From a checkpoint of a small masked image model: 9400 steps.
Rows from block 5 of a small masked image model, named by matrix and row number. Rows with one number within an expert belong to one neuron, the router's apart. Each number is 128 + 24 x the weight over its row's rms, rounded and kept within 0 to 255. All counts start at 0. Numbers have three digits each.
Before each expert's rows are labels from the 100 images, of 14976, where the router gives the expert most weight on average: "top examples" is what is common among them. Only what is clearly more common there than usual is listed. The data: simulated fluorescence microscopy of cells. In brackets: how many of the 100, against the usual share in percent.
# router: router (model.blocks.5.mlp.router.weight, 8x128), inputs 0-127
# up: expert up (model.blocks.5.mlp.up, 8x256x128), inputs 0-127
# down: expert down (model.blocks.5.mlp.down, 8x128x256, transposed), outputs 0-127

# expert 2
top examples: crowded (100 vs 24.9); cells: ten or more (100 vs 24.9); long thin cells (68 vs 13.1); red stain (44 vs 20.2)
router.2:100148132098101090106129140122127132131093145132108100131109082113169157132146120089130158168142103113120163183134116095170159154110120150138157144082099104148141116129134109164163062132148148141149108112138141128134098156122156140143118141120138153118119111124153100117121137134143118108116167132138074104152094155098130120096159168100113155127103138119096107143137113122157070157086
up.5:152105109103160118131116157107140158088176139126120150137172124139087147122093126171163140128130127160134124106165104119126116127110139111083105136108104132159148142145089156120125169164154118111136118109120170105167135127135118097153103091094080152144137095103091106143130107140122173126132082102098120184156131124142141123132150153117099143136158115127173144127063149113116115114108
down.5:128120178100151118106107131133089119152148144171143152173146081094134131160124130111093095104109113125107113161099160109125133128123148139119131145078141091108142160097107148143118137124149139126117136161172055108127141151101188080105103149151123129159123172141132122138112154156119126142162148109147117109156102133152131148111099142093116124150140133114127114097124131097112145115194
up.6:095110111174151091141148104100147111124129137112144132130157179134166121145141133160099128121139126133113134111120106141106129132147122120141100087122153172142070096138109088110145137145126090115142141195149071136145144083129172141132099084136123148117110184161112141125145161141141138117106125090105181129116159133164146142149139104147120109170132103135127128112079138127127168125117
down.6:112145119109157094097123128099128137176103155121119136145144079116151086134114121125116121157122133133138096098121119153143161105173139125133162182108146095126092164118093124136140091108139099113130143082143113092153148143120202144102130113136164145136105134126117172127094114165125118109181115149130117170172122107105124129102115081154136112148120160105121113099145145146110158127161
up.7:168135098141158152114147139108126112166063127076117108134152131111137120129143137127171120143132125123138175097143114146105109138117147109159117144131154127140153172130096116145102140145163146110159162124135116129143143111125124141145149099074131133141121169144095188110109139114146169126150097129137120140117147105103119059126156093130136063120133094119168156100161112083130142106132
down.7:154125012141123138142129130149153123134073112108129118108116120102096146137132171090107140141100141162128150121152148165123097138137145118130137140128148155140106126116103148155110112151123152146102148184125121172160125139110143120106125135069104091125165093162127094143143134109130142131106131119139158150112137120162110114138129132105114074152114163147117113152116075101124121134138
up.8:173158123132135158125119155144144137150131113095113130135175140161121123100105112123079122128101107108091111134148129086112110158146147145154104116147119110152158150143133137141116145130133084103101126115122097175139168130134108152101142127119179106126143147139105121177111097074128119075134127118114139114151119149145130160168117105109119114158125076117152087117128158147061189115141
down.8:170117145125137126135127141105107114116127120106111087118125118071099125129103132092153142109174160134138099100108133123155126106158111121098173113097164113095135151085097101134131134164100104134147162136093174095175093124134135134125168099115118098096089111150126162164146116173089121129124129125084110108154149150116110137093138119144123110136121146155088141147100150105130158151082
up.9:138120095175120112132122183105132173110152150094169149116148126153109172107113139129144122120158136169115149166105109184114151108120112131138101133121140123143141081132140149107182146091138099136128155143144177097144129127142104130141104168142154129152078124121094126101095109083122131135111104136142176114126154099148140087172161169152109109121129104120155114126159133119103149131129
down.9:094115147104101125094095137089125131132158174126115106132111134134138085107137106135129129152087108099097092131155123116148125108103120141144144136094124122145108145118156127103089122123113154100129131120139053105162156195157114179126116145130133151126110131129132154141129138133115136110168112147127144133131168149184125119112135076111130104177085155118170090115147086108121151153158
up.10:149112122173115144177134119144139122126159116111130162142128134121102149150130155134137126118135180176125073103171159174118128045152157129096095134117118128127159088142155147101144147122111105113136121126110124150095130062125116139145113104148154135136154149112111127148108122157109122159163084123119163096115148105143117186138139110120111132146164142124117128109131124131083127093098
down.10:123131088106125119174107177146125121110143103110117158112138115149137146167185104133183110092098122119121141152121134136133112205086127117102101132136135136109150074149131150127132126132172158131125106166172104106123124117133159134149118136129162144146171142111140124133114164127141098124133078110160131138157100113132146105182136129132096158141080095097105132111152130114098115107144
up.11:138112181092110152141156127140099114157119102118130127149151120187124145135078115149097083115174149146092133084111137120117130061164136105150168096148140111137139128097096137125084146090130176098094135160113147110123121129134150135123137122130151132146115095134131132069136125093118099139157126119099135109131116120164102125136137093121130111122142089180134130119151098143117146101166
down.11:075159192130125082106136096121113150141108111133119093138095120158129110183146145150152138128124123124125120132130151085119136118094137142105132104112135163122127141152171109121135116111165089118156127097130090149129190154130177135111135096148128127141088141156152148070107078161089119132133122115145136112125118134173143135143100138083152159094145104109114146147148146143131141142098
up.12:179065134188184086172148147110154168144142075104144079112115085134092136138100120144155118107126102179127112149155143090104147142134143111136142139117104113133094084113106140114112129080147124113123115135134133129160137163160104135126174162139129131153114132110132156128101117100135130097099143115109110118130167148136155126148151160133124109144142097110135125120137097096130131124099
down.12:110170179107095075101171107105146147126106095095108110088120112154116095061157148155149113110092166119125192148151135104121126123128137151153123159104147145152086123130158079154137093121130126101138127132131141121135105121120083133145166137116125119138099112125153127168130112148135111094147159126129154139138129106145114111149144105126112116188180137100139120117143104125130138146154
up.13:107123123146161106100148171095157162160123094099145162089144155122091155054151127117156131136139126169096138140101116172112138117148153156145140143161129149132155095109118125123117144122099139145125136109115174122144122127142077166126133126112147119141100148148112180147154080126153125107115127127128139115110118114123105112148144167137115067139137111135141088104151192144124165109134
down.13:119106136113114124196103159146104122122145113098108109087098156151132171146142121122156119094114092168125127121172163115109096178091125145157080145167121141165155122179113153127112145134141157097160135109157105107127151095119112128134101153122157147129178134116135102122125156118154142122113102120136126123128131110111109103171095125134108131091093107096170145151157098110103097144137
up.14:116088162141108093135128110136146158160132197140107108155132101132122141123138130114096120173146129122134124126150136127140157104102121094103133152115119036114182157134131127118134174120097112126136124153122144146144098106124138119102112100082149121155119108127118124175172078116164104126120179119119135118106130169160123179132144139108095136089114126137138110105152097141103143120134
down.14:129140130114125145146094087113139129146086106159148133134169077133139126177147191125148183141136124128154142097117129118154143132160105113142137160155114108123100132137080131104150149132125113108111142110127091124139146152166131140136165110165148160105153126163098104157126126133193130128121113127126109111121121159116178145108129124149131161083059131124179111120079110122128128133139
up.15:128096146152113110160126136133112106133150104113111172132120118166089156159119113113086126111140169206120099149164177139110123109134121127113148144143111116117164100096121127129118174099120156129136119144090081114143116105133147135086144154091160107158103141122149127093146157090114104150175116137134155120108132142151130131188159081126136133128117086162127105120139127126098115112093
down.15:106155118099130090137079153165126136129118107095114077100130123149116103187204138131165118116112130155113153092148118126137083156107139112129123143142157117117114139151120131137139119149148157139150128142140091142140170111174175114139140102158143140125151140155119108087112143123097110140118098122122133115173100120166145120139124075146096129118063093122116133151107100121106129121165
up.16:132151144106148110119110143132136114100142115124129127134139127168128144090106129124092135120108125111134166130169137132126149144138135151143134102128129131126101141158141131134114147136150121152145124201115095126142137111177134120095135137154158125173143123150133126125098140147140172188130167123138102162166053143143144144137141124105133146135119115118114081155133133163139140010120
down.16:115122091185137159126097134182151116125088107125129110158112110121128084144125164117102131105161107124106119132089126113085127115162107119106130126111171132123125119159118076117104119102102166091124160108130102124130126119094152145121124105169164147160139113095110123129146141117141086181138117134141125159114098116134079097137142147117098110130106157148111119132127132090153127211117

# expert 7
top examples: dim (96 vs 24.6); red stain (41 vs 20.2); long thin cells (37 vs 13.1)
router.7:138114114140109144132135111163135149106135117143135130117152144109110161129152121202122107062117109114144123094135151137088139075104129104135140135157156142118135093145148136131146144115095144076115166153138157135121132139124122152120121134130139142151089124142086118151123099124099138162138096130118134156142166132152131153147109116166047102190131109162158120123164142129111184121139
up.5:108131127117113128102117119126130150179100167162126142127111142141122143092130172114104138116104109132147132137139088099115125153121146146163093121112144134116130123110094139093122135084146141197138156147103124126145111150096194122129081125102148116139116129101139105189156137127176136102097140129129091130125129134103140093132104127092186130109154150123133154098127155186102094105160
down.5:105126138149122143098075178134121116119175180162131137116158134124135153066088112151123136155124126111146117153127091105145118068118106151142144118112106146123116139136139125117135137144126116148129112115105153106161158145130069113108102145121135162109129136128117159185120132167154144134131102131126073125190147187147118131112130128127109129121067142127151105123121117161165134131158
up.6:111127135115162098195145148125117104112119136126124136131154126118120104132153146132102136148055134119122125125145186108143130120122123123107140114137112114166109146120088130126134144214124114122163150130143142159135143112094138149181145107050159114131112113136117126131123156138137143170131139175133076097111084136130135135124131149131164161135144138084111111136095129138134111084100
down.6:112148021141141114089118100094144139112111152128125123128148114123127139142164114135135098141078119173115142148122158138138112145098132138161144170131140111121138167121127114154135138094139116125150154114137117110099093120153113120139108133100143152134128116120117161113160142115145146094124075123135156126151092132126137136127143075124140143132034127120141124156135091156102097089140
up.7:165156142163111131089157122116155085095135097105128146113169128135131104107099168067118126156162086133121122105131137115126128171168109100099127137117145137159125134160113118124128120163151111147146099110097108113121124106116143118078131158127113139143125166109135133174167157119124132104142143120116130136137156140137121113139139119152154181039135143077147120077115126108121142152111
down.7:121124180150111123142140142201092157084113087175125114127079144137142139105112102102136146114187110129125151105126144139132101116148124068066123109157087141111130132144130124130088136150137164143103118146139152141152118105089128095119116129105124125135161094146148102157141153105119113159104161121161115112128126096147146132143131140128136169150141137124112091131133101113192116135115
up.8:145138101152146130169146140103130124132131112121110157099126162140107115103127115059104138136156102115150138123136129105163108181092136176130123101140143143130127127114113130156148122123145115174144148124110146112144115099079113134090140141168124113160090180111116167116151119098126126122098083138140136153134140107146204115132142123150154171062172113135138133115100165140134131136147
down.8:122116080131115145153076123156121129104134130124152130137135143127129173116127148117118136125132107125116140135133143128118125113156086112121124137132115118119173150148107134131115155117128151131121128135120145145120130161110118112120123152121108165130153131126115124121138139117127144133138058128137142137129139144127159128116104123101126116133000117133145130124110122118142114127129
up.9:139120115144166144157169136140145124141132111133138131096153120094134133131180165169147112110125095113163162136105131143128137129147150143140140118126153153140150116140125126091115078155048119064151127125179137113178130152117118139154116135140134182112114124165107140094134125131041126157139126110105119138113141122130153113122131151166107119153098125141160146119149140096124163106129
down.9:120132011106122137088143112098122123122119120128120127142140140122118116153124123155129126142127144110141098105126096153148133114126098143120145150119164131107126126135122129115145101130090140131129157112112088156143131139183129154139126112153137118114104131126139147053130111168076103079170102159101117145098162157097168145111114121147117152096108120143177141156119131131099139150105
up.10:134140113146139132124134131140137101125115131059115142145116155130125095134162120022140132172133106148130097138131120124146110156163118146121118123131123132134130142163146124142130110152128111139149112121112143134131110103127119104163112085153115123151138163106133177151116133117140121135122091148144141106106154125163155123134160091153139171042172131105086151119115113066128154120135
down.10:132105054142115136129103151171128106095121075111136146132101129127141152150136133110104115111123123127136123136124123147123106131145117092105127143139125122113164131136117157138138153124140147132121128123127124088110102120114131113124126165118132148129168149107129149149140148127129147133132050117158122098138118143125150132127119127108125127167000105125113114116111120105132129128118
up.11:162134145103149135124155151095104087158143148109138110149097122106138138089109138102186133127143102103150153139118101130129151171102151165167143164102135137137141128181119127090098082166131095125127101065149152132127144124145163153134127165134118151117167147133128148099134135123103154093163149147135129120160117159142160093097144145145144112084104161092119133116101125093140125138097
down.11:153144212117147119162126154163146134116107124160139130130102144134136093107144144100175138113124116160123111129119142107120148139154166128153140098139096109134101115121129128122091124120152120126146104133150145127118145112084140139108131136131127110145120085118108116154097140071129163168096178076137118102181115098162131156140146117137147121179201143120082126096126138133121139107142
up.12:177138159118129111151092183116128122123127095155090118112121156130158127129161159118122105120128106152147100128082148133133129122105142164151125110105127124156162140151098125122118077152107128105129092147114118096163151148090156130150109118156115128143145157102143146064141156162064135161130134131119154098119105109117145140128159137143101127152120088136092142147140151056108168117127
down.12:139141099140115134147147154097123124134130135157133100094148159092138146146130134088116118119125117175121118124117115143113103144104104135113098136154127110116153134120081141150114153125135164165116131128122143133124087088129123115160108139138096141117185147096145121036129137140132114101161140097124088094132115147065160135126126120152081156069148092125130161154147082116115107135156
up.13:134150123121126112135093139184113111129130086138162118113135162127137122126156137134165137167114129126132120129145176097137182122167053137119113143115108090133122145132161107128125119154110151141151145167124100126135123162122111138158119113140159065128135122094111147154128143109151150124152108155186095125138093102129109116112086137111140125131173162131120084113094094138126071094114
down.13:131166035137169113111137157128121160119135126092148155122110101130137111120168106141136103112116127114124156135124103130106087154126123154168094093146114140112151094125129147143142141133110088119162143091142103085133130119130117184142095112107128141130143110150119130155168135089166148111137075114146119078135147108141140085145107108135145138168086125120122157130099133158126166105142
up.14:159117119141123134146129137148138119132117143142126141115149163138129121110121161098141134175149095130149147130121105128112122153127110142128100179125130130142152161185110127123111106116128108154172079141139121125117133146188155126111096149109131137095129144107132134123129092132112163074143137117139149146138127160122142142106126117133213148076117157054155140074088136117109112079109
down.14:138138142157162114119115123153112126119123138142153149131092161087146142119130095100120137116139109142106128133111151107094120107117124102145101100169117165112118151111144182140058165126117125156127090139150145124121110124107114110113108162090098155139128111143099140140147121075134162167096119101162110070154099161127121119140145091123156140158089100107095137099149109145146153064132
up.15:114179135135121133140147139076149151113139122100122141135127105127128104106108127071112125147125118149131158164147143131149110152123071108127128125120151116140128161123145109104119145137181116159133104108138130111119125119149146149158113100079141138159126173128108129112137133081102140118099139201121179089126119154172142132097114167159177140074130139120130153135129143114132177078148
down.15:164165190120093160152124102163131120081093132152164148149109130107130157128127178112125160153127107133107126114120152106111107114163111105105118144188115141101122110145096093162111125121147141130099142110110174148148095118119081132081182127106098110124159127148113141115128153097079155141099178107138168108129128152130119136129122147131143129147146082148138121119109099130144145114140
up.16:166148114156092140117176130117149123122114105103134118153151153142128123127138162066121139170129117116151108114113095107134128108153145137141150109135155134131137142143114117138135129142123119143157084149094092126158137102157110151138114086159133107134097167085128185118116109090105130141119086113146156108103133145133139134118147104145144167036192129102103143129104150094122136099140
down.16:122114060137140133131089153173132128104143114126134119127107149116135149144140141108124102128122114142135138135117122138112103139132126091128121146137126117130146139144120171154112155136131139135127122136125129105111103124103119095115147159113123166126165151108136131130126134116132138138127048116162143105151113144130149128135115107120119115145000097119126126132121116120131107116135

# expert 0
top examples: membrane rim (69 vs 12.8); few cells (62 vs 24.8); cells: one or two (62 vs 24.8); out of focus (58 vs 20)
router.0:180126108070048153165129127142106156091126135119137132134097119116140116109113105092179112126120159139132135145142129137168125145153116140124132149093130093152133112141168172138142128166154119145156144136133138133098173104133105115158088118075123085104144146112122107143103143132132149136188121149135148135117136159131122148114125113128095165053136110141109130131154143147116146143107
up.5:120135120081135122129114156130121124197161124129148191074109125148125143140142151130153144101159139131129127139127119064095133115109116123161170112161131118126165140085088132128125135132140172133131122084109131144152135191119137108092153151088120141121131135128130130133105143080138127148131126108164083144185124159109142120127130119132116080128126112092134125090148132143080089136142
down.5:147149141149164126072115121105048119156149143152108136112118119095135106078107116095110113129138151137112117124108148148092106124133127121103170165124150109139112176116155133146114141129094069146143161185116160121165105137093128152155154113130161142121104125119128148132117098174123131105101110136107115139129161155146081120134140099133122107135098157127131133140150154162088156125089
up.6:095127122176102124144138142135110127100146138125122111144103102143103153177157139112162129143129114151132113131142123139125145076112118175137090160105109129142138120145140144094186126095133138111114125174121142100117102124127092109078100099155122143139093126069120142123095153184140120147107136125128128159124141115136132187163123130073094119117151078178108122138139117084136147147115
down.6:116108026141136126139086140138113123129134110148135115140113159132136120154138157128121133111138119111125130136143140115139130153145109107125117129135122111132157145128097133127104137142147116114100131085142115097143134121151145127143132137135131164134135167119137116122129139104152126132133058136149135118139126125110127122135143130113117175115000123124116130130125114099122124117101
up.7:110106128185157122177120131113158130150149116133153131138087106123141126083138173133111128145120095132136167177166138115122120151118160114114084128122145159128063138083112125114153094122091128116137123127157130148159121114092171103138116127130140162125192121175129139121115145117127147131140123127169102114141130140122160117150130178116156145138140172075140101129093128108124113095091
down.7:092138138151130093179147138127155133095128145149123134142123122101145149158132139162095136132117087142072086123133161103150115111082156149160104117141110174152119115105145142110083128102110140134114137094138085124098161105104107151127108190142149123143138130117113135118119153089150162169113122153138081166126111151150143143123131140126102160102128154134176083170172125121142132134144
up.8:092141150148143114174142127080128125157083146134136142104109077140114136105121139141141137128096135141117163126116119099112165114154140138134111129129111141094143174135115119094122133118118106146149144092145153120135106135142110152111147140215105133168121145145111143108133164142142117146126132103131151113136110138152142101123168122131108035136141092149096103134139121137187101115070
down.8:136122216185127158128145125091130162152131138115123128137135109123171129112138134149078133113119122077108093170103155097107133120182122149125113120140127100139166159080124119118126136117140136104128139141150074159113100108098117106133124151156152149173152135144071135130133166102120109139137122137135083131139084145111127145121119146100080142164163143119123111142137127141110134141151
up.9:096088100155122124090131170134127103107107126116149092121132181085119117142150116154081133104106137166128116137139108120097125181137136138153114104184159146179118131118117126107129133127099142143129146122109151107152108136135152130076088149115101138142140136123138130111201142115104095140098138147136158131136134111104116146137081116152169136149127120154136160091062143140164127102135
down.9:126139181110126152103160164109091128114143111105133114132156107168133148115134106162151126126132147094145139127124142099118131081098135071182140088103134130165153094117105146179186121122135100112100089111109086103146138137115113136129128115117145119127121119110130114147161135142137124158119148116135102093121145071141142167098090176142149102120182120138137124114118146154181119135140
up.10:121075129133125122144129083105115130114111135147126106144092119107149137147166169158162134116108131129072204163130137102159101172101133104098113107122124129111115120105135116119133115106114127131141120059185135145120130155132139101110112104147120180108156134151127133111094137133127168122138129118123182155116137136098134079073093121163122092133145165157145122114149142127124120126104
down.10:142133000116125136134110138203154121136137125175130135128095135122112139145123101136151145125113128106087136129120136166108118105131147126130135147139130149117134122127137137129106132111124164167124108164112099115152171136097147142133083173140110143130127124137116140113136131099125132129129109117135156113205124133155146123134110106112133151140057125137156128124119143143135152143155
up.11:117156190157120115097095105117133134114098142127103096163154123084142125104123127157106100126102158176115119126122149121148130130138104084085128147091139114139141123105102120131147150126144144179107134119141129143112126131142100099139115122123129106141138107113179116136168113154120071171082201106119116093102112142079110133119153155101149115129096134143099121105143121125129096151079
down.11:103167116105156107136130144142142142127107138142129156125148101187105140107148088174106114140094118133125146188124123131087118118091123174143102114117119142141149140120176119103145117102176137151143098149139100210098138173132123102118097166094120152176165129148137132161133132121093124119114131110140161098141101115140123127158159163121134100119102120118118128100175140146135120118147
up.12:099151185166155107143140126113145114109118126114119131082113167106126099119102135125125095126125128145120125140118168077112156094215123153154131106131124150122132112126132119120072148077133106134132092088129120110136119134100120152129156136162152138177126164067123148124174153128140090137107133082110131093118118131151118113131152133151100084139134092163111141121145122113154140130127
down.12:127112180153126140145113141100124168133144136149130093139157121139154137151134124142126133131111134120115089157069118137146123104147102116102114128140136113111177156067152116119104116157124124146146124136138089179089140132111134089117102122160114167152138164141070140124134149102074109136109122125148092111181115130148087165121149155078108159130107158127152134153121122132119087110085
up.13:135102138107155117150129169111147141169152107135117160123099143150122136144103175123101136145134143160149109118119127148100126112121113124173175109158159133056111115128081127116124131142137206126130111174122112144112128199145159151119124139106114129130125143097093114102112093107141157116137131151133083124129119142152109119091156161145155128127120137085125145093127136130092167084124
down.13:153147170115119109121169135137122169150162131104158184165105185092146071115069115158102144149149126127142070089120159113114130116147163124121134121143115125100116126088174133135159142136103138148149125145120124157147103077134100126139137131151126133110106128100130165107110125130120098102107147135108081131110150131121133151122140114147148088124161158138142162120110161136117110088167
up.14:130106117133124138171132163101122189110154142136157116115108174111131118142146108152104121137125123101147161132124108128097124151089142125067105103151124117138098145175109160104125131165134125100151166112137106137160110140081112130131114138068186123119158135185149138106137113114122096105151119115115158122131114106155119097174146140113163093117148097143161103119076125121121124113160
down.14:127146086083141097180092103149160109120132097108133143120143086107103143159158151109131116111118136111146183105130134122130153140074160128174107118138148169154131112101130172160133167135127112146110124149129126099110127113140134174150128160143124132130177128147110104127123095085135144159112105114144106132089136141142146133151127114165112162111057087124159139109129129119146173123140
up.15:083086111141109101108138161098170122137152120109144095111149123108110123148141111141089128096162129177096130153126127148105121174123111120115107134127141142168089144157107109066110168124139118156113125095097137069127117145146112128118135135139132161128099151146146125122143098127121077148082127128126169149158126101108133131140096138154153121132142109175176158111100132144177165123147
down.15:124137136084131123141145143130106110127115142134150126170166181132119133135109126132111146155154168113151146105117118114159106066115138090164162089099111103155136127111098130113169118154132106139087081131092080136138122144153154128104127127108129132148094161122117135085146127121108116150142158146121091127103164141113140162082140158126136105136140117174077129102108138106202109130136
up.16:151106156119140138067105163110139153131126142125123085075099121152131136134086144165081130086075112115134130143127094110108134174123110099126133080123113107119104104109063133141104128148110132151140081122122156143131136138134166144130152160115125138138168097118145122091115117136160143105131133138121078138143130163114133121095144132093110085148147125105135151151137190135115133129087
down.16:110143100098127132140077142109146130119186140128118128120107117104106137103087083131153114137118109111100098101151105135104131100107137143109129133137105154109141114062118147069149143135126150186122122131111133176153150097119112154134107143149092143101126138124148149129127104182077122158144100106124131095152139160170117147132125162122130132144054098136110143117137153139140168121154

# expert 6
top examples: few cells (98 vs 24.8); cells: one or two (98 vs 24.8); long thin cells (42 vs 13.1)
router.6:135122165140116124106123151099139149124143135117151106134118104171127136133125145123123120140127130171122115102100142107072143064134141145151168092147129113091115134101130154112118144104141112105114100121109145170140107146173123083103113131146153143160080127126137136130179077107137111171090128137138126117115115131194146178141099131113088125087139119185130140087169138149142138142134
up.5:141166090157122105165131164118134112118151100122131210135151163138116130085135156157177106131081133106102129118134123106159124120093161112109112101137140119151098093136141122133108148133121101161122117136130100108146126116149121162137138133139153129147194172136090155082113125148114133089128089095117131129108173138148144148110131123123088154103158145111118128125126111133190163126109
down.5:120114080137138129152099172116150160144173120148138127121101127119131116109141124137141126120117121137116118134143128137114118135142127093118105143115123142116146094114153162119143156148125127113111128130134135117140145113149104128137148156123132148128159140066115119101139120127126131140125077140147102140152151149138119134138126131117077117136000146120128104129125134106123134136132
up.6:123115107092142048149114114128141132112144140121116113106142120133119158122154127129099150088162100102152134116154124075105104163124170123125126117181147148127138136158129148096147099163145131145123137125118131110150174139130117108121166149139138149146121117112153110078125150161127124148153107114146117177158117115142141124161120120120109121146126132104139041133107081106115120197157
down.6:144115142132125134154086115147113115092177103097106172114134133126145139118107096127128111111121132097119168151177101112120094117157159148095136111112120110136142117144129123158145120155132103083091142123092151181156074134136154117171132130085141150101131157135167101118141169130132116113154108130118124124097116103077110112090107107129136103150098116136169160189090122097144111125127
up.7:129106099131145133109133129145135171172116164151133126129139110103157120117142134135135137141139122095141169157119111116112155178142125110112066126088169130157151131184117142058157105125118125142168159083181094096115089134128113132143091122165137128122114105136095085106104138135140157088155125099116161124133126118129165113091130122130164128142108181137152153132120137119155120138145
down.7:127088094099133124125144121095123104123099127129130136144119108147109156126123100115153136143155114142130083126115106169131159132164133116121157103107123146098084097144127134087187102144118127124152147132105135141110160200176135145116156124098116111116076103112131136095117116147087148095119149144099118157112116178135136092124122120123200125158167159159122110118134148107109105152093
up.8:125162094137118088138124125139133089133151120113153124137101159086127121133121145128135115151113100106133120123128115103110139145143131109149115132135132139143154158155153123126126125170143164146139148184140055093156139127137080157158150158081118138143154130145123129095078152113108164142136095102148118146138122165074108068114133125132126117126154127080139109072099169131158101094129
down.8:140120070127140141092103172117116124158134114128119095113135133134118134103124162131118130139123140125130116154137123164115125134140147144162149124116117177119138116134144155174139124151118081055112130125094130090137072122107138114133172139134138132130116123076142110098121136135123167124130090124135148158120136115112121120129117121156131081147008132153106146162101162123115117116117
up.9:139117152158130090129121142144136094118082118137117130098135102124174153113099184112149135110169108103128142106111167131106138150142141197152078128081107102114140162111142081107086112119105125142158120128149127111152105141119145135125134126180142143111150099115156137155103157121126146077138158125131084144157114138107146104122115139142126133153114087077148113157102139130117140116078
down.9:105138140131138114126199131110140137125112138132132154116103167115135128081128111127111126122142120144131134152162107127129112127136112154135118121122097130120119138092154113145120125121132145123131142111168139118139107131112087141133100095102141090132125111121138130124123111118148141136120180141095129140135132124119097140122115150131143100107255124124144091147108120115135105145114
up.10:151133090140169127180119170105146092111126102133111195123130199146136106141146156109132125182185125136106106090134125113111131136081131142144124101141155110142108120144136138125117136149132088084121124132124114157164108095121090129116138095138154164138109129104137130149126140116119138107177072122119098130140166153144137098145161113115123120081165100096135124128107125103109130106115
down.10:146142027113131137143073160175148124120129133140124116115132133106126123173151122103122115114130147127127140160110117162145119142133135096099143121110134130128150114109117149143142142150107106161132142137131098122135098109128147116118158169116157157124128139089134151146121142144137107132120068133175111124182133140105110151121096108144135151165018137115138134121109153125128133121156
up.11:125117125155143095174113124136141107124116119137115165131113139114129116116167143122140147154092123143138114134132129142118113132125131086144123118079093124124098116143111111122118135116144149102133105123136128141144161119128130132160149138080144144124117148109128122163141143136127112087178148131124127091107255139099112111113171123100175126113126094088131104111125110135150120128051
down.11:133154103145144136124113080137122133134133160132132099122133124109130135116169151112127117084123143179134126172088141135133136128097061052083118123131117120149117141099100131154097153123107096160129140134126104106101133122117137110127159118133152133143124122134113148155128103161129093171108100137166118089184135141177105147115107138113130154151043119121121091124123114117146125141160
up.12:178146119124177123161135202118126127146114160126166127135122131140145129132109145201169130146056116112103097112110129109094115065140142140093103120123139130104112097134115137130120129146164101142125141114148097112132131124120103184126144139126144141124120092133096124148121133122139104112148122091116136145140096068138118139137116140122073105118163101140160123140079133100148107125134
down.12:124116098159149134120106168101131154126140143169106146144179101112139127089118125135069106115089120123117116137119107138177142136094132086147105150119121135128107119090155148147152140114140088144135142131126095084130117121153158108133130146139116144132104110095129117111107125126120125134109082156183094150143111127102121174154097139104074108162055160127160091118133138131122114137176
up.13:148144104127155111121128164124101150089121152133119123120160140159140124135161122145114122115121119151110090125136111108135126103049140139216121103156142132133072125145122112102101121183140090109120150178142135113141121142105071112132098116126129120137122121116159149106141126115149142115131140114126094138120126085073119084123133146123124079133165144097185103123099150103120131130138
down.13:104148085124153157136109144135134159115133132158133131113131139119128112137156111120084143123114119122090150153128161133178131119136166150142116120102119153124176152116105136145113120167139080119121163097116110185111072155131174147130127201083108150136121135086129148126121146107132216124116127108172151083152149136086133145139118124131103121163110149121129131114119117118131112117122
up.14:167154127141116154148132169144135126136063119150125088136152140138139144149090170166136147114130093093123120123122138133093128147114141117149135146168143143118177141144116129125129124118132094150147113100136117122095133159149187119134086121179156141111142110123127103163095118105158172098147145121150129102160111157118143137082104124118136097211127114121123108113133128123064135100126
down.14:112147138113146126143134112063142140114126150102144119129120103110146129158089096119102147104142105127110141179169153106135129098125162205124126079093123146105128149129157100122114185110095135123112114154164105124101117162122123150103086131119094105176065114141097101107144137137132121138120142111072141126132124118145104116136108103105150146114182116114127131100125162128145112127146
up.15:123140125136151128163135128120123125144156155118135135134145121111124100106140126138112124137105133130126117112139115115138127128131099084094110114124127120140115141123106128131117127142133115137133099104123095141155137111132108156162134118085172131143124150127098136128164120120140108032141108107126113105125255135133117094136151105107133128126130108100128109135103112134164115170109
down.15:120148124155144133093113116094141142127138158158140102134125118114142108099128141098131136114124147161121124156102148110125138106131053068048129142098122112116122089082135109112133139119120140163131106119131132099137113120125110118137139119149153144157120117110103149131113107145140105183127119133152090120173153160157131159124122137121094138139070153114075066120117105109160136179118
up.16:141155143116135114100125134102152155184152128128108082151157122143138134057097131108090124122156123132139144181109148146222124125126145140132136116126143112102183116140122159097138114113093159114130130169137086129159126143172163159132117127106145154140110153134131114106071121138158139120142150100123154123132093115168119166117143144133128153133117119116115127114133122092099117137089
down.16:196121140138146140138150154115124110136106109122124109129130146130123137106125147106106154122087144088181153155142159092068133128147136086105148106127129152145106095120143126166142118143127102120137132131104205152124134111153098129120122117150119129120151132144101105138111072095143165147149143110095106151092102120086127147128092095121112114134148123163128143121137119070088096160087